config = dict(
    model='segmentation model',
    dataset='made-up waving flags',
    train_examples=195000,
    image_size=48,
    crop_scale_min=1,
    horizontal_flip=False,
    rotation_deg=10,
    num_classes=4,
    arch='unet',
    norm='instancenorm',
    activation='relu',
    pixel_unshuffle=2,
    widths=[96, 192, 192, 192],
    blocks_per_level=2,
    block='plain',
    attention=False,
    upsampling='pixel_shuffle',
    init='torch_default',
    optimizer='adamw',
    lr=0.002,
    beta1=0.9,
    beta2=0.98,
    eps=1e-10,
    grad_clip=0.5,
    steps=13900,
    batch_size=256,
    epochs=18.2,
    lr_schedule='cosine',
    final_lr_fraction=0.01,
    warmup_steps=690,
    weight_decay=0.1,
)
Rows from block 10 of a small segmentation model, named by matrix and row number. Each number is 50 + 10 x the weight over its row's rms, rounded and kept within 0 to 99. All counts start at 0.
After each channel's rows are labels from the 100 images, of 14848, where the channel reaches its highest value: "strongest on" is what is common among them. Only what is clearly more common there than usual is listed. The data: made-up waving flags.
# conv: 3x3 conv (model.decb.1.0.conv.weight, 192x384x3x3, each kernel summed), inputs 128-255

conv.136:56 58 56 44 54 46 53 46 50 57 48 51 43 35 51 52 56 38 49 49 49 49 59 41 51 53 51 45 43 48 46 49 57 53 47 54 50 50 53 49 45 47 51 49 56 58 41 50 50 50 55 44 49 48 61 48 44 59 48 56 55 46 48 44 67 58 34 51 73 60 45 47 43 49 46 71 38 47 51 38 54 30 67 69 37 58 49 54 56 34 48 47 64 26 41 34 52 49 56 52 32 39 41 66 47 62 48 31 52 47 46 55 41 30 54 39 66 56 52 49 37 55 60 36 37 68 48 50
strongest on: ring; gear

conv.0:74 49 70 44 42 56 45 41 58 53 66 29 55 44 61 54 55 36 36 47 57 43 40 34 46 70 64 49 45 55 51 53 25 50 44 65 65 51 41 53 42 69 50 48 48 50 50 52 48 48 50 54 48 36 45 62 60 52 41 60 52 61 48 42 42 49 46 31 37 45 43 52 46 40 53 29 54 46 47 64 45 26 40 40 57 43 38 56 30 41 46 47 54 60 44 55 36 52 50 38 51 22 48 55 51 48 67 61 32 45 41 54 50 47 32 40 38 48 47 51 46 62 59 54 63 46 42 49
strongest on: crescent; border

conv.128:59 50 42 60 52 46 57 64 43 44 44 47 47 72 50 48 60 53 49 32 46 43 54 52 47 53 65 46 58 39 52 45 44 57 49 63 52 37 43 47 53 47 52 40 51 52 52 50 61 50 44 56 59 43 43 49 37 48 56 55 47 63 41 53 48 35 54 37 58 51 32 47 45 55 30 48 54 67 46 57 31 44 35 68 37 55 50 51 74 46 44 22 51 60 48 42 52 57 45 39 44 56 55 54 50 47 49 44 39 39 66 48 47 47 44 51 30 56 54 59 52 45 41 44 50 76 55 38
strongest on: border

conv.68:24 50 50 52 35 39 55 47 37 63 48 51 41 33 49 57 43 45 58 68 50 61 33 46 41 48 54 62 42 57 52 53 51 52 46 40 45 65 58 56 64 66 50 56 45 55 65 42 44 54 68 45 38 58 52 46 44 43 44 37 50 53 48 51 42 40 70 43 60 58 41 62 48 53 43 69 58 33 45 52 57 58 64 36 38 42 59 39 53 42 47 26 56 45 47 43 57 39 47 39 37 51 30 57 58 48 51 43 70 57 37 36 48 46 39 48 64 53 60 42 58 47 38 44 35 60 47 35
strongest on: emblem: no emblem

conv.159:56 62 51 50 62 37 43 43 34 47 42 37 47 54 35 54 61 47 66 44 43 57 53 59 58 51 61 65 52 53 45 43 50 50 47 51 43 38 51 60 56 50 29 47 53 57 64 51 41 55 53 62 54 43 60 33 65 46 45 42 34 41 41 56 46 62 64 34 64 52 33 46 52 52 45 42 59 49 52 54 62 59 51 43 50 31 50 47 52 38 50 29 63 42 53 37 40 48 46 47 30 47 44 54 56 52 47 45 62 45 39 56 50 37 66 35 61 67 36 42 60 54 47 61 46 55 40 31
strongest on: gear; ring

conv.140:39 62 51 28 58 66 43 50 52 58 36 63 39 41 28 63 48 42 68 46 35 50 55 60 48 46 51 48 35 37 50 40 51 58 29 67 38 49 46 52 27 42 61 40 52 42 32 45 64 77 67 36 62 58 58 48 45 41 53 70 58 46 53 50 60 61 54 55 51 48 48 32 61 40 47 63 46 43 42 62 51 43 57 57 50 45 47 49 39 33 54 51 53 41 44 47 45 49 48 54 56 47 46 40 40 48 57 46 34 39 42 69 32 39 55 41 59 39 41 45 40 41 43 42 39 52 37 49
strongest on: three vertical bands

conv.61:54 46 46 53 57 58 60 53 52 54 42 51 50 66 53 42 52 50 50 52 49 53 40 63 49 49 52 48 53 45 33 47 42 51 60 68 43 54 34 50 61 55 55 66 50 55 53 57 48 44 48 55 45 54 50 36 61 48 53 55 55 47 57 52 59 57 36 46 57 44 26 68 41 54 38 50 61 44 53 54 37 39 60 42 52 41 33 46 49 29 36 40 51 48 53 68 68 49 51 34 40 62 51 53 64 65 54 39 56 58 31 53 46 54 56 71 40 51 41 40 45 46 56 37 34 68 56 43
strongest on: flower

conv.59:58 47 62 53 60 48 48 45 43 56 63 43 32 30 34 60 43 38 55 50 31 44 68 52 57 45 59 51 42 57 52 58 67 50 30 50 41 43 56 74 49 66 38 40 49 52 58 30 49 53 46 37 55 48 51 52 36 69 49 54 57 69 34 52 54 55 48 31 53 52 66 21 50 59 44 45 54 64 46 41 50 48 46 39 46 62 52 48 55 53 73 44 39 39 64 53 48 61 40 77 61 68 43 48 46 57 48 47 45 46 62 35 46 59 46 36 65 36 51 55 28 50 38 53 45 28 56 45
strongest on: rhombus

conv.109:49 40 54 63 37 71 63 50 54 48 50 37 48 62 49 38 52 57 46 55 54 56 38 49 48 44 52 53 60 38 61 53 42 57 45 46 38 59 59 34 53 58 54 61 50 58 54 65 48 44 47 51 38 54 48 45 45 59 59 49 53 56 44 51 40 33 55 43 63 49 15 55 54 25 45 52 48 45 47 29 44 38 62 50 27 47 51 47 44 59 31 57 46 58 67 45 43 37 38 22 46 47 51 65 41 43 35 42 52 41 59 53 54 72 59 66 11 50 45 51 61 33 38 31 73 79 50 65
strongest on: ring

conv.24:45 45 49 44 38 41 59 45 68 46 45 51 45 47 53 42 43 62 51 44 45 44 45 44 53 64 55 51 61 50 47 29 55 53 67 33 56 48 50 40 57 46 50 48 49 40 64 48 59 51 37 63 67 58 40 50 52 43 50 25 54 65 58 57 42 59 52 42 36 50 55 63 35 48 52 51 42 53 62 47 59 49 44 34 56 59 50 51 54 42 59 60 40 41 50 47 53 48 30 46 50 49 57 52 46 42 29 73 56 43 49 51 44 27 24 35 64 56 43 48 35 46 28 49 31 38 52 49
strongest on: triangle at the hoist; corner square; ring

conv.182:62 48 32 63 55 30 53 47 56 38 39 50 48 53 55 53 51 55 56 42 50 37 61 40 52 50 50 56 68 48 55 61 65 35 45 44 38 50 53 54 60 35 52 50 50 65 55 60 48 64 25 79 46 47 52 36 65 41 52 57 47 46 42 54 39 44 37 56 59 46 56 44 53 53 51 65 34 39 47 48 47 16 65 30 43 52 56 43 52 39 56 60 39 44 58 40 45 58 48 50 42 66 37 31 44 52 60 68 37 57 61 56 23 40 42 40 47 45 38 48 49 47 45 51 55 24 37 35
strongest on: circle; saltire

conv.163:37 41 31 55 53 32 50 62 35 55 43 51 47 50 45 54 48 50 48 57 43 40 47 42 51 48 70 40 43 42 63 53 62 55 52 55 50 55 66 51 51 41 59 61 55 50 50 39 57 49 61 46 58 50 40 58 23 52 61 48 41 65 42 51 47 56 56 41 30 42 65 45 40 49 40 60 56 51 49 62 53 46 36 56 40 43 64 59 44 43 58 56 54 41 52 43 35 62 19 46 52 55 62 42 49 42 44 59 54 42 48 44 18 49 44 36 50 47 47 55 18 49 50 58 27 57 57 55
strongest on: diagonal split

conv.37:46 50 43 48 48 50 47 53 46 47 48 45 62 62 59 37 65 45 48 51 59 55 49 37 48 47 63 53 44 39 50 53 40 58 57 65 51 49 40 35 49 47 48 62 39 51 46 68 51 47 50 59 45 39 57 51 56 53 37 50 54 44 44 49 57 53 43 26 48 43 29 72 55 46 44 40 42 45 52 49 53 51 47 65 44 24 51 47 56 62 39 34 55 55 44 36 44 36 44 06 50 39 54 54 51 42 46 55 46 40 44 45 55 57 49 40 52 41 47 40 50 67 49 40 48 59 45 60
strongest on: many stripes

conv.107:54 55 54 47 46 32 55 44 38 48 54 63 59 57 40 54 60 38 60 46 44 43 53 51 44 58 54 47 67 57 51 52 47 35 42 58 49 48 44 58 52 56 33 40 40 50 64 40 62 63 33 66 52 52 45 49 48 47 52 45 50 69 49 52 39 58 41 46 54 56 44 52 51 50 55 51 45 41 47 64 35 44 47 48 57 41 35 46 72 46 25 39 33 41 42 52 57 37 63 57 54 46 57 41 35 64 57 46 49 27 61 48 56 59 54 50 26 54 52 51 49 55 35 52 54 80 42 50
strongest on: corner square; ring

conv.184:56 51 47 61 52 55 49 48 48 55 42 44 44 57 55 44 46 53 53 52 46 43 47 55 56 54 58 46 50 54 56 41 61 50 53 71 51 56 46 55 51 51 68 46 60 49 46 45 54 45 58 38 45 51 50 53 33 61 44 63 42 69 48 58 47 49 39 44 43 47 42 38 44 54 52 51 58 38 45 44 61 69 75 48 54 32 37 49 40 60 40 48 34 48 67 71 45 46 47 60 51 50 57 38 39 48 35 52 71 57 75 51 36 73 57 60 63 56 63 44 51 49 42 17 41 45 43 40
strongest on: rhombus

conv.180:58 44 72 65 47 75 32 64 70 65 50 53 59 26 75 37 59 57 51 49 65 73 58 38 51 60 54 69 47 33 40 48 31 61 60 42 49 50 57 37 64 77 43 42 33 61 47 47 69 69 46 42 56 53 50 44 54 40 62 39 57 57 54 49 47 40 47 54 51 51 55 47 45 41 59 37 48 48 41 45 31 53 43 56 48 49 47 60 64 46 57 49 47 54 43 45 47 53 55 49 46 59 50 45 38 53 57 57 53 42 61 56 53 43 53 45 58 52 37 51 43 58 54 54 55 35 54 49
strongest on: circle

conv.58:56 49 48 47 51 48 52 47 48 39 59 52 48 48 45 55 53 52 54 47 53 45 48 61 43 66 50 47 45 60 44 35 61 47 50 58 49 50 50 63 48 44 46 41 60 56 50 49 50 58 53 55 56 57 58 51 46 56 53 61 42 49 50 50 56 59 04 44 31 43 29 68 35 53 48 62 53 47 54 32 55 62 42 31 35 44 33 47 57 54 54 50 35 39 55 53 38 45 22 33 37 37 70 49 69 43 34 41 75 63 37 55 37 47 63 44 39 60 58 45 46 27 46 32 53 61 68 59
strongest on: star; many stripes

conv.177:42 61 53 55 45 50 59 38 60 51 48 50 47 47 35 62 54 45 57 45 47 43 47 60 43 55 45 56 49 63 51 47 59 44 33 42 48 55 47 56 59 44 37 59 54 52 26 55 42 38 46 68 55 51 67 42 57 50 54 36 52 44 42 58 52 32 43 50 62 45 47 51 50 39 29 43 56 57 50 37 25 70 33 28 68 45 48 42 61 65 46 36 61 64 74 60 45 49 50 44 50 51 61 51 45 37 55 39 66 71 56 48 55 59 48 63 26 60 48 55 51 40 47 58 42 65 77 55
strongest on: diagonal split

conv.86:59 45 48 67 51 53 51 42 58 57 39 52 45 51 44 41 42 81 51 53 42 32 56 54 55 59 52 67 57 47 63 47 62 49 44 46 38 46 54 58 65 59 53 52 50 53 64 46 45 50 40 65 44 51 39 47 75 44 62 49 56 58 49 51 66 58 47 59 54 54 55 62 27 43 48 47 38 36 49 38 57 40 40 38 37 60 50 51 41 67 54 52 43 45 45 42 60 42 28 60 56 57 41 37 46 57 30 60 54 41 44 42 60 49 45 44 37 47 47 50 58 32 61 51 46 46 50 58
strongest on: star; flower

conv.167:57 62 58 28 59 43 47 48 53 67 27 33 54 31 42 35 43 44 23 53 40 38 58 42 36 66 52 27 28 30 58 25 57 55 54 55 73 21 55 42 54 45 53 54 31 53 37 42 49 66 55 45 55 58 45 61 43 62 53 50 48 72 66 57 47 65 55 56 42 46 55 59 46 45 50 51 43 49 43 55 54 32 61 55 58 54 47 54 45 41 58 48 54 53 42 52 41 48 48 51 59 55 52 43 57 52 43 49 54 48 55 52 47 52 60 51 43 43 45 53 40 47 55 57 50 47 44 57
strongest on: three vertical bands

conv.41:52 54 47 37 45 32 37 56 32 39 55 59 49 74 46 46 66 49 50 33 44 42 55 41 39 51 64 47 52 44 38 46 40 50 46 66 55 39 44 48 50 44 48 47 51 46 57 57 57 49 34 56 54 50 52 49 56 47 51 47 50 53 52 46 58 67 54 54 53 51 48 47 52 50 34 60 52 54 42 66 41 35 57 52 50 44 47 52 47 25 41 40 46 42 51 63 37 60 51 48 51 53 52 55 60 70 57 42 52 28 52 26 18 52 71 36 63 42 60 45 41 46 50 51 46 39 42 56
strongest on: crescent

conv.141:45 37 47 44 45 46 38 48 32 59 50 61 53 37 36 31 47 48 54 31 35 56 54 50 56 47 59 58 49 45 39 61 48 57 45 48 46 33 56 55 47 71 61 49 43 58 58 24 63 72 66 31 42 51 37 46 50 43 43 50 43 58 47 45 60 38 56 51 57 52 39 58 53 56 53 62 61 50 51 57 59 43 76 36 41 34 41 52 30 61 38 26 72 41 52 40 46 51 50 53 35 46 51 44 69 49 50 39 55 57 32 56 61 38 57 46 43 59 52 34 66 50 53 53 57 71 66 51
strongest on: flower

conv.181:46 62 38 43 60 44 40 45 47 49 48 47 32 64 28 49 58 48 56 43 28 41 66 56 51 57 60 50 60 58 54 38 71 45 39 51 49 38 56 65 43 58 44 49 55 57 65 39 52 45 41 49 57 50 45 47 69 53 46 35 51 64 50 51 62 72 29 29 33 45 61 66 49 44 51 34 49 59 49 41 31 50 49 30 40 40 50 57 47 50 40 50 47 57 49 49 48 54 55 55 48 43 56 55 63 66 47 57 57 24 48 26 56 62 38 46 43 51 54 64 42 34 45 49 37 45 57 53
strongest on: triangle at the hoist; diagonal split

conv.2:45 46 44 30 43 50 48 57 51 55 50 61 41 37 42 29 38 50 41 26 53 46 25 58 60 39 49 44 41 48 41 63 53 50 57 63 44 31 39 70 63 46 38 60 58 30 52 37 28 81 57 54 56 53 50 74 41 44 51 59 49 37 55 50 45 51 46 56 59 57 55 38 43 47 54 42 43 48 39 57 64 33 53 50 53 63 49 56 35 66 56 58 46 37 39 43 46 43 49 64 65 45 52 49 54 60 40 35 39 37 64 53 39 60 60 44 72 45 56 53 61 59 46 60 60 46 42 48
strongest on: ring

conv.33:61 47 48 55 49 50 45 53 36 48 48 51 58 65 57 35 40 66 50 61 46 42 40 40 54 41 43 49 52 41 44 48 35 59 64 49 49 51 39 40 36 53 68 49 50 49 66 65 36 55 42 65 54 52 37 51 48 53 51 65 39 40 59 59 34 45 44 46 55 39 43 49 34 38 57 35 42 41 46 57 37 48 58 54 32 51 55 49 45 54 40 68 63 50 53 38 64 39 50 40 35 38 42 49 39 61 40 39 32 49 41 41 56 55 42 40 44 22 53 50 59 49 58 58 57 49 31 61
strongest on: flower

conv.40:47 66 37 17 59 34 31 50 54 59 38 47 46 36 54 48 49 27 47 61 56 73 69 25 69 43 42 44 65 52 39 40 47 48 46 50 57 47 59 35 33 51 52 51 39 58 55 38 53 52 50 57 44 46 45 63 85 26 53 35 54 60 63 32 33 52 57 34 46 50 45 60 42 51 43 51 38 45 41 68 62 51 58 53 39 50 53 66 53 49 49 45 48 53 52 45 49 49 46 66 51 42 59 32 39 49 43 53 48 56 49 41 35 43 42 45 56 46 57 52 47 67 52 63 35 54 52 58
strongest on: triangle at the hoist; ring

conv.105:58 34 38 58 61 53 44 78 48 46 57 43 61 52 50 50 52 59 41 41 84 37 65 58 65 71 79 59 50 66 53 55 52 58 51 54 50 41 54 51 37 31 39 49 39 46 42 60 55 64 46 49 48 50 83 68 53 71 55 70 65 33 47 51 41 53 54 53 53 56 52 40 55 37 50 51 44 46 47 48 55 40 54 52 62 44 60 51 52 60 57 40 55 59 49 48 57 56 56 62 57 48 49 48 41 51 50 57 50 56 54 47 50 48 49 57 40 49 40 48 46 54 66 54 41 49 45 53
strongest on: border

conv.32:41 63 37 61 56 52 57 55 41 52 48 53 47 63 56 44 50 50 54 36 53 44 49 54 54 43 63 45 50 35 54 49 44 50 55 61 53 42 49 51 53 44 48 39 56 50 62 57 53 55 43 45 44 55 49 48 32 51 49 49 43 57 56 55 50 55 38 51 49 40 33 59 48 52 58 34 40 53 43 50 53 38 42 49 47 35 44 62 37 48 38 31 52 66 53 48 41 48 33 67 34 40 43 47 57 37 39 48 41 23 58 32 64 48 50 42 41 47 37 44 48 24 52 42 70 50 64 65
strongest on: diagonal band

conv.117:52 46 46 61 32 51 59 64 32 56 67 50 42 33 59 67 51 64 48 50 73 44 45 51 64 52 52 63 70 52 47 52 39 61 61 41 55 52 59 45 30 82 45 49 49 53 75 35 51 64 40 32 47 40 42 50 55 56 56 47 38 56 35 32 43 32 53 51 40 48 46 49 39 50 42 41 62 41 40 57 54 59 57 38 56 46 45 48 30 48 41 54 55 32 43 69 51 39 45 61 45 42 51 42 50 45 48 60 51 40 54 48 43 68 46 53 50 50 52 46 49 45 50 41 45 43 41 33
strongest on: flower

conv.97:37 61 38 57 59 46 57 52 41 42 39 52 55 62 60 46 63 51 57 47 48 62 45 45 45 39 62 44 37 42 51 50 42 55 52 57 54 42 64 53 52 36 52 49 53 54 43 56 54 47 51 45 41 45 54 37 38 58 56 49 37 51 57 48 53 37 61 80 57 47 55 47 56 61 37 40 37 33 39 51 53 40 64 66 37 39 31 50 31 63 44 51 43 54 54 33 41 45 32 49 60 68 46 48 54 28 45 47 45 60 72 51 61 53 51 50 23 33 34 50 59 51 54 52 66 44 58 38
strongest on: gear

conv.187:37 57 39 54 57 48 50 44 42 46 50 47 49 60 38 44 58 54 59 49 45 54 54 57 44 51 48 58 51 55 51 52 61 51 46 49 50 51 51 52 55 55 44 49 46 58 49 51 48 54 52 62 51 55 56 47 65 49 51 40 47 52 43 60 48 37 56 45 53 48 73 40 41 47 44 67 49 33 48 44 56 45 40 21 29 66 46 40 50 43 55 41 28 40 44 51 52 30 21 57 65 57 48 33 49 54 50 29 53 48 40 28 47 43 56 50 46 47 57 57 31 39 27 57 19 44 62 32
strongest on: diagonal split

conv.39:52 43 54 63 55 47 52 51 36 51 44 44 59 56 43 49 50 62 41 64 51 39 47 62 50 55 59 44 70 40 64 53 47 48 50 46 46 48 38 45 51 64 58 61 45 56 58 52 47 55 45 51 65 38 44 45 41 50 64 34 50 59 53 59 38 34 47 48 52 61 48 39 48 56 46 53 48 30 56 54 63 34 51 22 63 51 40 58 57 52 30 52 52 41 53 53 38 16 33 33 53 51 57 51 50 38 50 53 41 38 29 64 61 51 58 62 28 58 61 48 59 47 49 46 38 65 57 32
strongest on: gear

conv.95:58 43 47 50 48 32 57 61 65 42 59 55 31 50 57 44 47 48 52 43 50 56 67 29 51 51 59 51 46 57 31 34 49 49 52 54 51 57 54 65 62 45 43 31 50 49 59 54 52 58 49 70 48 61 48 38 66 55 52 41 45 48 46 61 54 62 33 41 67 42 36 45 49 54 42 54 56 46 44 36 38 47 43 49 33 51 50 51 40 52 46 49 58 61 35 40 57 47 60 54 46 38 49 49 29 40 54 40 39 46 42 56 51 67 40 31 41 51 61 41 70 57 46 52 54 63 64 36
strongest on: corner square; gear

conv.71:31 62 41 60 52 60 59 33 41 56 42 44 42 57 39 58 52 53 61 46 49 46 45 62 48 57 66 56 59 56 58 48 54 48 30 53 51 50 45 47 58 54 54 58 47 52 58 54 37 55 50 49 64 40 53 47 58 54 57 39 57 76 54 55 40 24 63 40 51 48 28 52 62 41 36 50 38 39 60 48 59 61 59 41 37 42 58 45 37 54 29 21 61 46 59 27 55 42 38 53 31 50 46 47 51 26 49 32 66 64 51 45 48 48 49 57 48 56 48 51 41 56 46 54 72 66 54 36
strongest on: diagonal split

conv.45:27 43 37 50 55 48 51 53 56 36 42 48 52 58 48 38 51 56 54 45 51 55 52 43 35 51 52 55 45 59 49 56 61 58 54 44 55 49 65 50 55 38 40 50 46 44 44 64 60 50 48 54 47 56 57 45 49 49 51 39 40 43 44 47 44 48 60 48 60 64 38 54 64 43 49 42 35 39 61 29 63 47 39 64 37 63 55 51 58 64 43 45 32 53 43 34 59 42 19 30 52 38 51 32 35 42 44 30 63 50 44 29 46 54 50 44 52 56 57 45 38 48 39 50 56 47 39 34
strongest on: saltire; border

conv.51:49 45 40 47 31 46 51 46 45 46 54 52 51 56 55 59 37 61 55 47 53 57 40 45 54 58 53 45 45 40 48 42 39 59 50 44 65 55 53 45 50 42 53 38 53 49 62 47 48 56 54 49 51 56 39 58 34 53 48 52 45 50 57 43 41 48 62 52 32 55 58 44 50 53 33 58 37 32 40 65 23 51 69 36 39 51 40 56 42 47 36 59 24 59 42 64 53 43 49 69 58 55 38 25 62 51 64 63 43 66 46 65 54 44 34 56 40 46 51 49 38 71 44 19 62 36 45 54
strongest on: diagonal band

conv.189:50 61 42 37 45 58 45 50 76 37 55 50 39 46 48 58 55 46 54 45 56 49 53 33 47 38 42 51 45 58 45 39 59 47 45 33 65 51 60 54 45 41 39 30 52 29 27 44 50 43 45 60 52 58 51 55 58 49 48 48 49 42 41 53 55 44 56 65 45 51 67 40 46 30 45 30 45 47 34 17 42 31 29 42 52 60 56 44 61 50 61 32 39 36 43 34 47 42 44 39 49 56 49 53 29 39 50 50 39 42 42 33 66 34 28 34 62 39 50 49 47 40 44 48 56 51 59 53
strongest on: corner square

conv.38:57 46 59 64 33 41 59 49 33 41 60 62 41 43 62 40 46 71 44 40 58 19 47 35 43 55 50 58 57 42 60 54 47 33 55 49 58 47 50 53 59 56 36 41 52 49 64 50 34 67 41 55 48 52 31 61 37 50 51 63 43 60 41 59 46 43 41 45 43 53 61 46 35 55 45 63 49 45 48 43 38 54 57 54 45 45 48 56 51 32 48 53 56 46 39 51 50 46 58 34 49 51 59 53 47 58 37 65 37 47 58 40 58 38 33 42 58 47 47 38 40 51 47 30 36 53 55 53
strongest on: triangle at the hoist; ring; flower

conv.36:64 51 42 60 44 48 57 49 40 49 52 56 38 52 60 57 55 65 49 49 66 35 49 48 56 51 49 51 57 50 50 46 45 40 54 49 52 59 50 54 50 48 41 46 45 47 65 45 38 55 31 50 59 50 48 57 46 53 51 62 57 52 41 48 60 60 42 27 37 47 55 56 58 42 50 47 37 59 48 47 44 61 49 40 79 46 54 45 36 60 50 32 53 62 56 52 46 47 47 52 50 31 60 70 47 42 41 49 69 26 47 35 12 59 67 42 55 43 41 54 27 52 48 54 38 24 37 56
strongest on: crescent

conv.77:35 45 40 55 41 32 56 48 54 58 43 44 41 58 57 48 43 36 49 57 46 60 44 30 41 46 68 52 54 48 60 44 65 58 49 58 51 61 68 45 54 44 57 57 51 57 49 51 47 48 62 50 50 51 42 43 49 58 48 40 45 67 40 46 51 44 43 38 46 59 48 49 28 45 46 35 44 59 53 62 47 71 51 58 47 37 81 48 40 44 60 38 61 61 49 41 51 53 56 51 68 39 45 64 38 40 48 45 59 56 47 40 54 52 45 39 45 47 44 53 30 53 50 60 46 59 47 57
strongest on: emblem: no emblem; many stripes

conv.12:41 46 38 52 53 35 57 47 46 53 41 49 48 59 51 51 45 45 51 57 45 57 38 50 49 54 54 60 57 56 55 45 61 55 51 54 42 60 55 49 59 47 42 58 48 52 67 52 45 58 44 58 60 54 50 35 47 57 58 54 53 57 52 48 49 50 54 60 47 44 36 57 48 52 57 30 46 47 48 62 50 74 62 44 45 63 74 43 43 34 37 24 24 55 68 39 42 40 57 59 71 49 39 32 36 57 44 55 76 65 61 54 58 36 43 44 53 60 59 54 32 42 49 39 33 49 41 26
strongest on: plain field

conv.138:60 34 58 42 47 34 48 43 53 48 40 41 59 30 70 37 43 55 48 50 51 45 50 24 47 62 58 55 50 57 47 56 46 50 58 54 54 55 43 43 48 50 50 56 43 38 60 57 56 54 49 54 52 55 45 54 50 50 52 48 66 50 50 48 53 31 59 39 34 52 31 66 64 40 51 51 37 45 59 54 61 43 59 64 37 46 39 60 46 62 48 46 44 61 53 63 41 33 42 46 43 45 54 38 55 57 57 56 54 54 64 52 44 69 44 30 58 47 55 43 58 56 44 32 51 46 57 34
strongest on: many stripes

conv.134:50 50 53 41 45 65 46 55 58 53 43 41 53 41 46 55 45 55 43 53 59 45 59 51 52 53 43 47 53 32 58 51 53 53 40 49 48 36 49 44 43 53 51 52 52 40 43 43 48 65 63 38 57 37 35 59 53 42 50 67 57 45 35 45 49 44 65 56 58 50 56 52 53 46 35 49 73 52 58 52 59 52 53 46 70 54 40 55 37 63 30 47 68 38 30 26 52 30 42 36 30 38 45 56 50 36 38 61 50 40 58 30 49 33 62 47 49 36 41 47 69 45 37 67 45 71 57 32
strongest on: crescent

conv.55:65 53 58 55 44 58 50 43 48 46 56 54 51 58 49 38 55 49 55 49 57 64 37 52 50 58 53 55 28 57 30 52 30 56 47 67 44 47 37 47 52 49 50 46 42 48 42 56 44 44 63 62 45 48 58 50 67 53 38 58 41 37 39 43 50 63 43 52 69 57 43 52 43 46 53 38 57 55 46 73 30 36 43 54 49 49 41 56 60 54 42 42 46 53 52 47 39 49 56 39 49 61 48 43 57 50 56 41 25 31 53 51 59 39 52 42 30 53 62 48 56 39 68 24 39 80 45 51
strongest on: ring; gear

conv.146:56 49 50 62 46 48 54 54 48 43 43 54 50 63 56 40 59 62 53 44 53 47 48 52 51 52 59 47 51 46 46 51 39 49 56 54 45 56 50 55 52 55 54 49 56 56 66 50 57 54 44 50 39 47 50 32 46 52 50 45 49 53 49 50 62 67 57 53 46 44 53 49 41 51 35 46 22 56 50 50 53 28 35 56 41 40 63 58 64 47 60 55 45 30 57 42 41 49 44 57 53 61 62 34 50 54 46 65 44 63 57 58 36 29 29 33 74 46 59 48 28 41 55 54 29 37 55 30
strongest on: emblem: no emblem; two vertical bands

conv.73:52 47 40 42 52 35 41 54 42 50 38 48 57 47 49 46 57 49 43 50 64 36 60 26 56 62 38 47 55 45 48 66 41 44 53 44 50 57 46 40 42 49 49 41 47 44 56 49 48 60 36 53 33 53 43 61 52 46 52 53 52 46 54 50 34 39 38 41 40 54 18 66 18 43 57 37 50 41 54 43 61 61 66 49 46 42 45 54 59 54 29 56 50 40 53 68 47 56 47 33 36 33 61 65 43 19 52 45 47 53 56 44 65 59 61 61 30 57 45 48 68 49 55 44 54 79 43 44
strongest on: flower; gear